A small image classifier, trained from scratch.
Training: batches of 128, held-out accuracy 64%.
Rows from block 3, named by matrix and row number. Rows with one number belong to one neuron. Each number is 128 + 24 x the weight over its row's rms, rounded and kept within 0 to 255. All counts start at 0. Numbers have three digits each. After the name is the row's rms in percent of the matrix's.
# gate: MLP gate (model.blocks.3.mlp.gate.weight, 208x80), inputs 0-79
# fc1: MLP up (model.blocks.3.mlp.fc1.weight, 208x80), inputs 0-79
# fc2: MLP down (model.blocks.3.mlp.fc2.weight, 80x208, transposed), outputs 0-79
gate.19 099:146118124110116138126158132139129098144131110106098141142112101132112151166133129123159126060117107128130182147132126113131141166114159159174075136121101132155189130106131113127117126106095113153172131113144137122195111163111141098113122152
fc1.19 091:132194122179143121119135142164131189133150132169149193085160144155097143131131106129152119097122150115097110126084130108141118136104087117126107109146112134098127112141090102122136099144112140149119154160112147138130118144144110146136131169
fc2.19 097:121155122091135114165135119167088126113156154095095101157103100141078114105085136129127112143138118103117128147145112119123143103135161147131140133127152126138146151110097187074137067156087127130099142142120144074106132131111097124137139122
gate.20 109:144168143148142105122127107104108140096123124129111120152102138164120143144113103149151113081132157070142143167130157161110174130131144172125106131132144122179160113093174131117114171158129119154097129130151107097123092117134081108126154123
fc1.20 102:105123148123145146137125107174153113115115107122099131152086156160153083132121128117118107159121103125077114121184122105102126121096109150131106122135115158116117121137129123101112145163120113111063179091109142078131134143136082152162145121
fc2.20 110:148107125148119102103128192136128118165129172112137120115117157118115144121115102126140141120157116168136126111132150085112155135152116080148106125147141106139141152091142138129151082116130091096104109153113169100061093143103152154114113093
gate.21 095:076143085094141138117145110091127118149133129140122091121145140110122156117148095130110114107161129139137153138103122130096127137098144088158131124150175139118133148099151138137146091118191141075080098170115093141139135147125148178127136115
fc1.21 098:079142128175167137122110060090130106138095103119091079151126148138093122107129138116125154119142139133095119107063135099084121133094126129152111141158143125112122144125112152144098128103169123113076122134132118144128123107133104108102127104
fc2.21 099:137136122117127137164156105076098136166149137102103160131101138094146121131103130089091123131150114118102103144174126146107079091105133115109106120123101136162075154141140145109135173124142097126160123103153128158127122119112085137073117143
gate.22 097:157122156130094122115131140144114086120153157158140087091130128117153118138131139113154175163105109152155119103136118128128128167131095112137135143120084116046157111175138127139186150120124170110159104116102124118090148131122112122135131120
fc1.22 104:091101089101102108155062131139166168120125121104165139137126139166079127103101125161118119128139112103124122172138154080100136114134136106142123141145171137132154168069122111132175124145128116129129120121103107130105127128116132172108126128
fc2.22 095:149146157081143141145140097121168116123103133123154115180141140100107165096114116144163157111115140106152134109154126091163119153143140113151146139120139114095143088148092114084134143107126110083111096125133110115107147123150101082078164145
gate.23 087:127125120151124128132074128115168142118109151101136112100105115110132119123145112121109123173099131154139142110112152130121151074125120171144089115124115172160106185125112108167121119146141079157102125098154167121130107119165165105091145160
fc1.23 101:100114109117139145138125188107151177163083162110156131123166124139125096113131151139086145152120112100147133136151100084099145113132116122142074136110119106149139104099128123087154140110112135083147168129121138153144141143156166127113097159
fc2.23 098:165139108123139119143098099119090153134132136141129140158063118079154150107095138080127151125131124094126092176141118168142106132120147140114139141154087123178160168098130104097151138139126132125162118159136121122126126134118160176148102136
gate.26 100:131132114117118110111124142167157158126105139127100141097093111139101148121186129121189143132152152115109102133151129124124167120118141129153150134126114137134199156107107145123140133085129124093065083078153111139143111134118141142102146106
fc1.26 104:162144141131170096090136110124067151162136169122135061152111090128141098083129122085122116131165123125135084116117129141134146112164093157137140120089151119135099137130131186157126133094121088125108126124130120147123141111141125124113145111
fc2.26 101:177120143103102146124109171095133077102106139149101109133177147146154173152152133152165147104117128146135122073155129116092158160135144112149162149118096152105143096148167170156112132131086127105136099131147134145112129123134118111130132124
gate.27 091:156134091149160101074131134111088100173163105143102116109131124112174151116148089094121146084126133156144125128148138135111112133145084161148121099113160133094082112104161124104128158110107121140145147131137158133094149123161129151150100148
fc1.27 091:138135120089086118110115120125096089131189106124115141103080127127137150114139132137133119090173117094148121150152169101116122139152119146137143139120121140116110179130143179131138134107130159098157154165112102140149173102138084153128087106
fc2.27 097:145121141137165118098096098112146138101108111159154131125097152139118052123133159104127184120138115133088086106138132126165146137116122096157140121144150120171118111174092158156120152128152149140145110125126113103132146174153121122154135169
gate.28 099:134114147100126074139112123105139119155170114119131145082129120079145083162152150116115111111141071116147157109108115113126118100095127138126127148053110115117150131151132168152138156179105112117124142155125085141122138109162116125136112115
fc1.28 098:138092123144077141094120121146141143139135113185098137091091115167127171153136119096123135132078087106168119126126110115145117148166147167131131132125103144089164139132157114138133124155117132099160149109143114106118130147180146122152173138
fc2.28 106:161134132101135132125122158093105128134130091119149160153116115083093132119113138129101175133169121122121152151146103149116141113081099156086118136146128133177115106180088155155132134092150139135067132157142186123128136131116129113136112114
gate.29 100:104109111121191128096183092114150159076131148130128125143116118135128101094152138138080161113147143164127132106131130140122128124167124182148123109104117093156133143125152135108105167120122141140066101134140157136128133098140113119090164136
fc1.29 105:138185121160127111161142155138132119121148120119114106119131084129130158159108086148154096094135148137130168091049135129110127134137149118122135143137099132169099189128129096121115133089131114128074140112168151102132144128138109132137146139
fc2.29 108:114113162103121124124188128150143099104135099157140098143175154129160158121104126169149139090112146119145159130090128113139159154188126151093105134139127159101128145117135174145129164131146110134114133132099113171146102125131138123141181156
gate.30 097:104125111132104131166134155110102143157101077130129137118152120121130128132128143106118161089152115130148110106127109110086097162115116101187122133076115139135127141146082106104143102133140132103127110112141080162085164162101145160157087118
fc1.30 086:116092144101104135122127113151153107097162141147144148101133121146125109167125156163107108168102101144126128151168110131124127110130113191109117112130142140075179154165134108090114160178121124104162123147111106113126126130098113161147132170
fc2.30 088:131171146137108113155146159149125135108143080131155126179134145116081124126165136148128158125146132081127130143143145141130103143139150127108136148140152109157183099141072164124140165096142118106100095151100128117141124135091112076093146143
gate.31 104:104146103100135116121148128109155081100148159120126123121110140126148143139130131113163184117126159134135158116180139099100125123109121096145128138139142151094124172085154109099102182136113112096162194153145146137107129138122114108114133081
fc1.31 108:150152123143131160153090139129123190110127091126128119125133153120117098144137149133089130153143104125153130147101124153167120093138129140135160152124130141119139118148074119146087111202112147135092139170118123126157101135070097114130097110
fc2.31 103:142130153092090115144120150153135130128084115108137037089133114109124157099117091136144104149099123125121158075143144111134135099129175106097107116136140149128128151141138118141117133105119111147163157127126131142152099159154173126097106098
gate.33 113:139163102134112110137126094151136108163124146164128140132129123144118100112151188119091129152115155140122136108097139160118138159184147106100160141075131118078158124109102161088129140110145113148138138114164135102125147115135134173170169120
fc1.33 111:102158175108141131182124130127124097140103115128111106136092145143156140141107099083155094127166115143107108128115137156118136115131109115121133117124145154140109139107060143130087156106129065163105174115132150117139136141166099106098142105
fc2.33 121:147076164136116121144167119102163131137104130161129101149143131125128118094136191165131150158084122117140152117104130089153102154124131120085152142117117182141139150150141117112161158115103155125105147135109136180106136115093107131171132132
gate.34 098:137118131157131147102114075164110110145136099175122130113101149119138092161083121146167104134124123118177119124088166128125101159171097143125176106160126150155141137119114095177143104106143133111103128106151117095150127093127133132096137137
fc1.34 097:110088129115121143168109120180103131123147112129114110121160120145126106094155155133104128153161129090140130171143167087129093124132119135131130124108124092134136162129099162159181095148059132098115135123124069107125117112126147131142156117
fc2.34 098:161083132128139115159159106119075133164107137152134143071084128127102127106127131114126185129126099113133120136113136131137110131169116137172129133169127100153153102102071134138167097135131101137126140104139143150154169166112137150123098116
gate.35 114:145100117087134165154127105116154131129124125127142186166159095126112089118137102114110123169118131108152114122124115110133114126128121175165156163108078141159168090127120114102152145172114114152086146158145112148107120133145112121123186129
fc1.35 104:118111155143158157122132096158131157143127133170134163166098142146107138095157124145142078138132126141085148081117122120088162147111152173112172171105093146083134116143127127092088133132108124102118112115120153152129108112104124129154160115
fc2.35 108:180139120173146138135147144135122149131153148127080180123100135149136109146125158074112161136145104117090078156153090133112112142099159144142132136141115109138091142150132107156147127172114124138127118141125137092120131144152102085070111138
gate.36 096:150149151134115144129139187111109110142114138136135130151184141120159140123120099159152084131124145137119152156179152137104126116139103107146144143112087098134108130130146101104124158082139137106112087144154061137133142148086115136164140088
fc1.36 103:130122108125144122152137092122152140132109106103159149177122169119157130132077155151132109118115136155084106102156130159131133110129130082090155154156135089147154147124098092118151138140125085137133123103106097140132141159087114172098148087
fc2.36 099:117087137124131150133106093114166112164161117094096115129112091121166120135114156126149138139115141140136130081146148143138140154123108102140130133130095074148072100167085084133149154166117127158112100143113168103151147129136132134126175138
gate.37 097:165135119142136086127164123113133127112109142173140128117108106118152176140144154135162155139136163143100138092131097114155148106106108130146105112186092149138090139149128100095145088084183097117123117106133148095143123127128131173146137105
fc1.37 106:125111138119121134130112158105129141140170119124091131159111092087103120136121148126156136109130112079128166110154141097158084140139122120115106160133131164098166121161127065117126142183125129101135109125111184142082124140105122114165100147
fc2.37 104:114085113205170117140142126143118158114099109083141135131115167128128096141162156133127110159141068162109097143113113127137103125131120139145123142128157110148144103130072110136148103105127155105103124092108132105116127146111093168114106143
gate.38 107:135122127130117106136093138157119128108186108117103113093118143105141206157155160137113139138121133099190102106160119124152156097158102110116110137113134151151086120122112122158083128114103141121173125117120109113153097140141120137155163150
fc1.38 103:100116158126086139112138127087154114093083133136119109147125075063158107128152112129110144135095123152128145099121080155151128116126155098154116114124121106103142161128180099140143124180152143103109134160118129170123107112153117137126153110
fc2.38 101:148133116177114128110124189150131121140165143109096103107132079145132144151109105138127119110124125145123176112093148090131107107163110084142122057131157132159108111156139113130089096132109135144128127139123140120089127134119122083143176124
gate.39 117:160149145140091114113143135108137184131135126151133089117136149109138173125127087124165138147105159148134146166100158153090083129084150116160128125117130144123119121124120097158150160140120166152127147110163143125097097154085078141110121098
fc1.39 110:129137102092105122154092171107180116148154119129145155147129123147092123099122098129153145085119127112124137136148074112127095155144084148150147120089114177118102127151116137158101131154124161139172108166083105114119119137100118132149100127
fc2.39 118:154133117100116154156155111157129154135110126099158110140121180096127135122108117107144159132138078121123132145120121106126088138155149114163131108171162151118163137104104083102140126106140151135114129151150102127115174161079163168170094125
gate.40 116:139157097101108195169109117152136131115116161131100100119147132143141120136100127135137176169142130117153091140128126112083135131096120135144074134117166141124134111097108130121151096175168144111148168153109145127128125111110138142115076091
fc1.40 108:113123117106141121127164141115080116133138124111122128137187095146153118103121088151133159104127104145139117170127131064090105119060166116122143116161134144121163153132111122101116130128139161092149098132089100149128116131141156125081140138
fc2.40 111:156116110135133128138173101124150142077120124135076106152154125170164095136122179123142083097118135126160107135146154127124088150147103147113111133162135132129118101139119085146144152118086096113102112094100132165157148103168119098133135117
gate.41 098:140087161102141123127076143153110113152108143129128125139162084133115115117101115080119093144127128083127155135111110159134107158146102107115079155124134164094146118128143160136117160140117107154083152150106155133157156194136150141115131126
fc1.41 095:184135191124129150146103113141099160135099102139165126097090126134095139133121092126160101118102154121116148118092116127091124146132135081151135106103127130157094136115106145108104164138154171141102111128107124107094111182123137139092123140
fc2.41 094:113140166153136106193129099089160132131142143154129120129099126108129130104123164136124110149159084105139121175112123151177165126100163147098123132114109173109133158132107106122142151148140131144106176165129105157128128134118150126168081134
gate.42 106:134128170108161108169165117116174132113133111144106113148130104105095120131110078121152140153147112113173138121125137146148125096151143125149174140141184126105130114107100138155091114075098144104165154156131128151097148151116116131158101095
fc1.42 117:111176101140098129076113102118114113129132145158108161123128100140169118123107140113127078143120128127154136158120103110103147150156118114107087116144149146128139112124147151151143189130117130145144081097111129081125086096082145129151169106
fc2.42 101:123121114055132152133117122080104114154111127151177131174142142122104188123159153155105146131099080120145110137118133128140129129097122144128159113148101155114098126176131155121104143117132122123084147150145154188112116114154114110128118124
gate.43 107:142163104145141130124158154103141096124181145161171142120105121179116132167155138140137169107137121140112095120133160099104139119113085140109161133130123132119137139106162126120124116124103142119150156082071070095101105125134125147130083135
fc1.43 097:136123130109168145107145158134132104146103136136118137122105111124073128133129158133137146141057160119098146170154104118133082165140105192134091137113129117149141118145132114170110147119101150113157118120130115133128089107111132152080080146
fc2.43 098:130146144151090158117158123153129115086156144141139151150139119137082098103134162097125121104130110142176094191146108164134113131137094124103133150147159105149126120094133136132151112136128128138162169106116096132130097123100131204145110117
gate.45 099:135093097141105131112166138139141117150149180123118158112164097161154121091161159159098102111101147086165112144115135121138161134128128103129126172127107145153123126115179141163131090117141102106119117138147124176172113128112131120117082154
fc1.45 097:096138154141156164143109149126142114121122138112188151090141142184176178127124123174067127149125137100122122103135126150159109133094141135115099135124134124137103145146118118108113135123138132135084141134106082117171121082149120129156161149
fc2.45 097:113142125118125127140112102124121117138173192148139149114139120102123093134124137150123134069144150108120124085110129186106144113125093162082141136143172135131090166128124109116088161106156088151122175166134109096141153140126120127129127139
gate.46 097:135134151058158137113096172092117107102104093092138162154140131098113150141140138127097135133167169123151129079101133118124111149150112128171148124140164153120170120096151134103132111134129124118180161108136091139116128110159130150149131127
fc1.46 106:149116099116160089132117128112130156145181138137119098131148134154097123146092109101105145154139089099142157174168130151091121111108126101077153132109105165110118136134082123140121133159114145108082108163113145158127170140094127104127148124
fc2.46 097:127140143149143106118123203114109097148099131134091078130148128121147130125133123160163097127070147135147119130134131090125147143139170129121081114100160088091138140115109123132113128141123092161121129111079156117134111160153117080094137122
gate.47 093:087158091156170147127108149140097173156168136101145105116114124106096161133137099147070106116177104141117156091094115100120080158133149147105102130107123122170137108123115122127110109148114133136127142142095104151118152123095148158125137116
fc1.47 100:134121168112119134130168129155095119091159108179123146103097148125129090127106121152144125144132121111130166159124141105173109117117101120084135101167188156126128141119153099113084132111107181175130136115091135142115121131145111090107127144
fc2.47 093:150146149146121127144106138107151170145118112168102102147109139082094112114145128133160127149129122122111151133094155115120097145081116122130101094113158114101179079152112104128167143157118162086127116150106123083117180138140162140116135152
gate.48 100:102128137142083134130128137132132129143131144160124179106131101146115159131082155142113106118125181122144159130150137114102125077108175102124120168126136100156152128155103093149129131131092186129147101119146129094133131121176123152123105184
fc1.48 106:110140131140138099081135129139147139124144132145176100134088149098117163145144179161110156113127108128145134112109093110156121172147083156126128139139135144100138167158169153094119137143134125126132146137089126162092127119122118162198104110
fc2.48 103:135135148121098194145114155147132132128139114133073113142178177159104172171138111142123106121164159137102131134161127169118090135129163119118126148145163151121114126159156158146123175153148151148140110151156124121104130111120114106101149111
gate.49 098:147094069129087120133136097148131148093129127107124165120119110111160153169146126130185078130143168093142103127129154122137158154124089120141116112150161115109188085139132139150162100108129137172139124138140148098129151101124115137136126125
fc1.49 099:107113095120111160080154149105118135118130155138145091151107128147145116137130086124123122144115076125110118108122113126094121161093137186160106151089169144136136130150117113137158118129112169154115093092144107112182159113131082150141102128
fc2.49 097:146118104100107132115098094120097118115121116141149103119131150110150115163108121136118153167119126141106158097172152136087169167171091081149136080099124129133118105152148129120152132114131104121127148097138198127124117115157109173136098118
gate.50 092:154180127129156124158127121145097113129133119150118118151115159128088133127096170128123154120088131128128144116159113107108076153105119120143148143113125134126160112157105135134097108127121144098140152088130184117081101092109108168135179078
fc1.50 106:068142139142103170119135128158146094140090133118106099093113112136108114132105154111151179099149100114088138106121108132122153113141126119110131115116126135150114122105118130100089144151136175157130098158129145080103186155139084144113120095
fc2.50 096:145146137105124136179146110115138133132093129168155101112157107121103130091138102151094148121078131133138157164120076095101102129124129076129166134118107126120125152103128158108140135134104154097094150113118143174118139108110171111128071132
gate.51 110:162122149109124165162118127169154118110105117118121126101151130118111117133134115151111123157091117135110130138174144155131151168127104134120138086117116179120125116120146162105113134184136125099093154102134125088091083162177118109102170156
fc1.51 093:123136134137167129126118121110117097079165111139071074122102101138115107171133138112149141143101119143116112093117130124175143091107146172151117119141166114136119155144179119130110118156153156129125137116128074114140134130131096106081164109
fc2.51 103:159104099118102114087144170102116127139098135114091082099144166113111114154131100147108133110116138152112150061142130075098119114147101118163142113122125085108117112104160132163100103151136118121108148129130105136133148140117171081136120104
gate.52 105:113148150103130130124134139140118123147105144147127175109166150141151100105133140121142107159152120133072065140097150130125163139143113093113119153116144107128129130090117172123154094132126165148141098139116173119063138148147098128169088143
fc1.52 092:150156121165141166116145131137151149103122156147169116120160137144114095115155111144123107115162110111092146174130137136097118128130124152160104135115083076098110128098127130094121126158142169113124093158140132149128139147112097149207110145
fc2.52 086:115078121125140118099125103122143130105169145149134117136145126093112118154117127108165147166148122165127084111159128134121140133101113143144077114125102093118108134074116117131168092109119080142157120125108130082155114124161162136095113074
gate.53 099:142137105119119167179107112127112117115134122148120125090129089129066142166158155100107106159116139143108141128174129148128144126161114101144121154130118126157125123146138132104154155134145120154103153132110073179062110093088139129116137132
fc1.53 109:111137106132160165132141132121123173102156079135110122140098121134121130172104146159122126110087148096115152089100108168130113137124131149130163119134157122144126134164124151109117142123130093123104090114076191167121064145149116109132128123
fc2.53 107:141136157104129111155123156142171123138152144123139090146119140138153124112124174102149088111100156149095110100112146134160107161144099165112085146168132106108115130097151106147178078159094111150116142180125155115118123142138151153118120108
gate.54 100:155129188134109112124133170113136096137106123106092133130100112138102101168135193114152153140133148129135093139113125106121072115122130149113141109164124133109128101134080108142155121074127124097103162117128104158115170165128127116163122115
fc1.54 098:128155118100142180144113098144096149124106149096110134094142122137071122143141117113107119172183101119129170111098153120115165152124114140117166139143090109129129130171088120146114182143125139151150115113148093118125103146113095130105149098
fc2.54 089:106158135173070142163079152089136126176125138135135131103142105131148137128163139122135122169111090143114135091126113144170171129138134136088149171134120149126156095097108126149120132103152125132122147130115131149078104084158128109163130130
gate.55 103:137134146115151105142137121170101145100132152125164075125111121123163184129138114123116154160102109110147133110145106105143117132104149118150105113102082148064143142112121094108086115165115128143134151139154174068111102135132142130155147138
fc1.55 108:161131145157099082123129125110117147106163120132144126144110143159169132122130117117130090113127107177135145129071080115105154113154158128123152139107110150160180125099147091088113165131119110114152133142095113163088129170127127160119155125
fc2.55 103:120127159137127133109148149093147121116167120107106136112119116147105104145162119098160142130106127169098117097119140148170113117101143096161081120125190111099079114108079089097148104106109133160118107098132135124084116088123130148120135127
gate.56 098:084138080099095174119122170146116117152087118121142139109119124094136155129117164136110128124104148085137108130094098132157157118112134191159123133127105096093124112119105124113112109103116139165088092160107172155142140127132108129157111147
fc1.56 098:133089143142158120142097118156128083163164121169116147120109112143185107144157133122139115150131091166114151167142084111090131149116119123157091138114119114157126159150131138163129129155138113096130107160150081122132128124071112135163147146
fc2.56 098:091145128097081145147156100135125155142113111096135101160127095145128156148138133156134138138141118106086139154164158085147110121125160143124107116180122087097141150122116108121124116148120072125117093085106131093101133096136103089129086124
gate.57 099:100161146127094124117118148121110098158134142129109081141118170123136120167101124098147132090116124093163134112121119143077174114106142105152116132115119127164126127095138146175142110121125153187123145125116077065126120125102151161137118140
fc1.57 106:104105134115130138146116134100143110087100129151116128120123132124101126109140130129142132123148105138189099136107140112129112092135067166146145147134142180135142131156100051115142160144101107116145097169091155145121112130129091096120175120
fc2.57 102:107121153123110138136103150121101143098102079152149147136128151097098186142171158156118091124102131100103148102113119114136133142132149141123118161092148151104105106159126157139168153124135119102094083134128091126086104115101076154120120145
gate.58 099:116177147112119111081120061153086142162089092102115147107109110137161089098139148150121083124133141150193155107132119158125141145123131133114128098110126125114151148126096096094156134107139119090097148111123146125120154113138146130138119146
fc1.58 104:085155128125159125137160132166124123100087152162118091134149111137138160128148116086110137115127124095129139130156124135117150179133131126144162111084112125106136131041152123126125171122122182144132140141132128115101161139109131161091152107
fc2.58 102:146097159149137096114160172083139125148131121164119145127097146127111132079144163138152159141107104140153122126125111141148149114162103086132105105099087112129136104122106155107157071114152103175134101152132114166111157140111087129118110124
gate.59 101:134124113090107129087123091146133111131118156093101126168158108105143088124133112121178112133149125102095153124142105100118121074156098149110127115110113147147149120121090118125131140097103099088129127162130131088117135200120148103091147108
fc1.59 100:159133096167164070091153142121111128111100117162131143103089126117123122103136079121091162138114151155154130147119141161149137170114150153147116117114118118163109140121117148119134140122117131117092180116124178133142127102080088141103109099
fc2.59 104:105122137118115177142103141115157099103101133109114107151145126108107132123139108180099134111134143125152133150088123157142126091164169086114136138126106164117067119145162171152118107161137128102131146127125155134065153140117139102110110167
gate.60 092:139114116162133103137142139107155179119105139117140115068122125157125112146103168113140156115121143149143173136157098140133102121150130151157110132139130123154112129177138177096144142121113144132137116069105123176094142102165146081150156144
fc1.60 091:156147128158156101114108146147133132116165100114084139145141154081119153123126160140171114112113118141074129122122112113117146137100122142159147112123097071123125151100132097127038111132124135141102125179134124123173133118119134156112119126
fc2.60 092:128102148145161135141126147162152147142143163137137136155161135168130126149101118162137144084117139166138148155108120082061125115156145128117121134144130118057095153086163142113099137109145118150135109157133099154096122152133099127147149150
gate.61 101:127192123159120117127125132123149157118155139116119126127153120124092102118129124132120154181153115082127119140096110098110160122159152172073124139133117106147168084120102118141127105163166175122103125106104122125120157109113126128070127095
fc1.61 113:105124148151126117141155140149102105135127153136116114099101122080155109123096130124132153089143114122109144151139165105163150133105077100149157145158144146119077128123103149121106130159094143099154111099170146134079133152118078183129127114
fc2.61 107:161138101123117101149159188132122122110093101143162082140159135152135122124152085121132139119102130147155127091196122087108129125099099111102125133129137150089112115123145138159110143157158169132149135100111127120115126141146160089098151093
gate.62 107:153146102126109099132131145135082147121167138142128121148148105101125169148126165109126172111153134105125131131125116120093153149117163135065146116146164131144112157076134133100065160144145078178128125145136113116137134112083124122110139135
fc1.62 099:135074187112101134075128136129104152180141144098118145154107113134106126129104142138088150100106146111123095148122119178124152134105138166131094148137130110132102126129145150137155151107122161174119139092121135109086161140134133169116164137
fc2.62 101:136165132099141132140108119139100120134168141128121160128132132125078141121097138109097146128164120171106114135163124130152176096132126097123158143082129095090119113134118142128106140130170080096145131097204173096125145143123140135130150137
gate.63 095:143106151184114110110138107101099132112142167117166138121113101150147178149136118118166117094120151178138146102118084130071119129128123098136176118136101127124098131185155140113112129156091132106143143110148135150128147107137138120090154105
fc1.63 089:127111129096117180141092147126098154144117098118179178099097147153131155155131140124135093128102140107126129124162141111117109143119112060143138101143092186101109102139116112136121122141140137162136134125152091133165169137128117086130127099
fc2.63 104:127104146138149131121127116100155096117108121141117153136126119113133120139159110123072147140164058139139134141101149104107121150160126128103097175101112106120119146157105129107141128163136120125081176162156123120109186147097112149121131073
gate.65 107:153141136140121121112168143148086107104150151156115127167131103136061124133109165152103107099128116121137122168103086118082167138109137115129125130106121125131128124114131103158119199079142123170128133109118081115106165134119109131099131141
fc1.65 105:158133090127166132121153168125155160166125140141127124135159120104133128144116098116171078144140160104117151165131124084167135108143119105141125140101079107145115131115128153127130136134117129118068128142135133139177123170093154113096116073
fc2.65 102:118120131139140097136143103154097115127104122140104120122084104115122095123079094119085126143148076105166137126116084150118142120166134151176129145131126140169137193111086119137143154123108106179110116128105125128104184135123123134134152142
gate.66 094:154092124152164104109133127104147115110159141143119075125085133158124126157096138105114128111156128134148139143103146117131096119138131150198148157092122143158142080163157132147083125119151173125125147089115101114179110130125133137111152112
fc1.66 097:128107091122115114161134122132129115174116156112108126167152115114120130091140124158121118089114116143166176127115099164134126113124142138121066165145117116138098126121096122091151093160121095132143130149083071130135123161137084105129148168
fc2.66 094:142125165126114126139117083164115132166129107128115120138117104116144148100116168110154159113166109109141162187127119118164131139171127159145119120173122140125109133159150111109127173108182120131108136090141139152149139107146129132159081183
gate.68 112:181138113124148155167144151126099134128153130091165164132120156102124117130131142147176152110150120139141153093123127174137153130087116106072082112165115155108107089111137122103145111124148126154134109170148127137102143151083136144145138101
fc1.68 099:131121111109128152123119096134115142173102137183157169111168153103093125100115143145167097150139100120139166130131087177160148096115088135128132141127113108113112105149127176108143169126128128115156142095114137125140153138185129142158125103
fc2.68 095:098109157138140143108161168114147083129134112114114139125155090144088101126130126113152150109106088136093120179136104134129143134122123177136153151092146109111149148139115156156158154114108148112105116157156145090157104183105126076107125118
gate.69 110:113113161110165108124158118137088099129147154121108073121117151158124157162124161105098139163111140128083089146148113113127138131137109122157173157090108120078097132146133168107111157149158100120118107126130148091110142093136116165120120149
fc1.69 106:146133134092136153170117149128094114134135117119062127135134189119109163172175162160124121139135125141076136138129143107102129122121099135108120133127163150125101092117070141114139117134141132150121103096129103106153138123108115065119113150
fc2.69 112:140108138093089127120136137127174101139112113153110108141129164102127139114180147174139139151142095148131152126138124131143170167086160095120134140086120150120166167131130146176146198153140151129107141149141111119134099132143147121125158154
gate.70 093:139143143120175124125095117129134155111150088167141133102119143105109170160135120130077090153131144122129103131067113078141086133123144133122110115148131162111088151085104144133139151130150128111121136115089187129112099170124139130102112136
fc1.70 097:126152127164140145151130167083128124140157078132117153107124144109116163140122147164103079139180139113116100172127144102148110156132126163105088164151109110115092137106142132123157151091166134122082157109121118143128142152086117122141113152
fc2.70 114:152155136129160094127133071116125164156122181111108171179126153129122107129109112114113105100149139117104076100083119114144128131110136142105147141148109153099134139118112092139158115161180122143166133152112123121148142114085135171143117137
gate.71 094:122165117107125143118131112115188160133176144110131103122157110124155158125095094111153106133131127111104087153125162138137112126109129175169091140110127105126137083154121123136128154139116142135147133138142125160169151118135140045096115153
fc1.71 095:127111088093159160169147151126091181126156185095104144147162133160105107163131129138149150130127138121109140138142113126116149134068097163113096160109130105097140110143100134125113115118102129162164113131150114088150130174144124127132128142
fc2.71 090:148103108139141115086105130113078121137113138140122101081137102146121128130102143123169163124149092156147131121141141128099133074198140152099123114126177105120129149122127149118120138057120118143139165084100119121138098105147136114136112108
gate.72 093:093095126130107157099119088141093134115098136145143145111130092128123088102107128108108073182130126121141138102111143162137147135104124112103091153095132098115197105098078112110155120129121149147126135161148134103140149130133160091145148129
fc1.72 096:113164127143118146124138128158097114137119136153135154118093104160075123171092109112161166131135096142089122155129157136110132160062111171116106096129145134126172119113121170090148136124134128132157120119140149162098130132145095149100112093
fc2.72 087:113144129113094151139143165144158135111123117172168113153156131116114122101142143121131133120100099150119107156155130176139112113110095122133113094068112126115090124141161116153186079150154086117149150146146132099104114100123175135103127107
gate.73 100:138116103184103096138119095173140107150137098106126163133116146140092143147119152119156165096102150113112154123156112134116106140089108128171117150136121189113125098139156175162133148110147128168139118139108152119143111126103123174104129093
fc1.73 091:138159127129119095086154111164120126184133119074094141142092156154136102100142121119157162120145125102146130121147138147122104158115131064087156143161131168119147120145139136122130144156150182139159168112129111137104125138117117150122168115
fc2.73 085:110158173143168134147115093097164122140122118091179108144108107101109141154143145111098160148163130099087082142120142079113136118115137155119105111182151125114129122095107104108132166125154162080093098129142113127139124138132131140138119145
gate.74 106:110144123142161123154128126127128146151066124149118100123110113151110108131113143127115083149125140123110131142135130118094131173142137102077160144115144163098131140092148170108133202125129162124179114173121136157119157165142127104157149147
fc1.74 089:114102153122133137135156113167125091098135143131111145134118176128183150118175150131140164127135131128144123134078109120122191109119147103132144132148163173098145173120132089120128136086129103119121176146090116088133157126150125144114152130
fc2.74 108:130096125139095142134126142141099119111156134147110100158150140165169144118135163164122163098115147111116112125124095118094097126173105113094168138135121160137126123166129165095102143130151179162132073132152157179132116121119106153140106109
gate.75 107:117118140101145108113144170118111075165118146177123126125123125141117086128132153092086125145141144124141111136160131142129119148145125104150130074109115122133152102161167126121111127123130095140151176119110146105077157116131044124126099128
fc1.75 102:123118124108164102135148126192097122142132157162157083117111095117185128124106185142125140092162117159168134118122129104086151105125134157115111113104134141144111131140133138086135134110157158116085128120124165153129123139157117156094101145
fc2.75 107:124129102106121136121083115120130152115127118122119127136140130127136081100141115102113120123122163134106075122153099117132115209094138104094126133149185112122131122084124144162150085094139124146096161154113185110115109149144140151130093124
gate.76 098:168117142134094115099140122131117117148115090149111139108114121101130121170135178136146092136165155149119151129164114111102104157103094112111136106132070107154166114104127133145106121118199116087153142107152107112145108147150090145146124146
fc1.76 099:162156178145161135107112104148108156071136141133159108120108117100142164159140125154130124147149105178118120126127149148134140157128125126158172149123150160134111102070144101140109120125142100159129125111132112072161122124117148148150172096
fc2.76 104:118147092106096163118152171099159136160115167137107150113182146125130134101125138145124095123154126144105154117101169142067132162110135130113164117144135119139088150134152107163100160142123134128161175144137154120118133104158138117141080113
gate.77 109:123122076160115142160139161118111117137181127168137103137138095165158152154135137106128136160110123134126098160106144115150126145162131127121099117134095158122119104145146119170087145131134081177143122140095152116120118136121147190155097095
fc1.77 102:139113135074155121129136099141123074133101115155142159118084124170124137164143098125108125136108113070100101155139179104120167120181131147122116134151126142134139146118135108118086115096130079183130154139119109136118137110115150137137151110
fc2.77 108:157140159136100145115124093094129130117111153163136115143140143129104093131108159132110093088125138112118112109162147176117094121104133144110142140158158137138135140141166106105150172151095145147187118159099122135116148095157134125087168077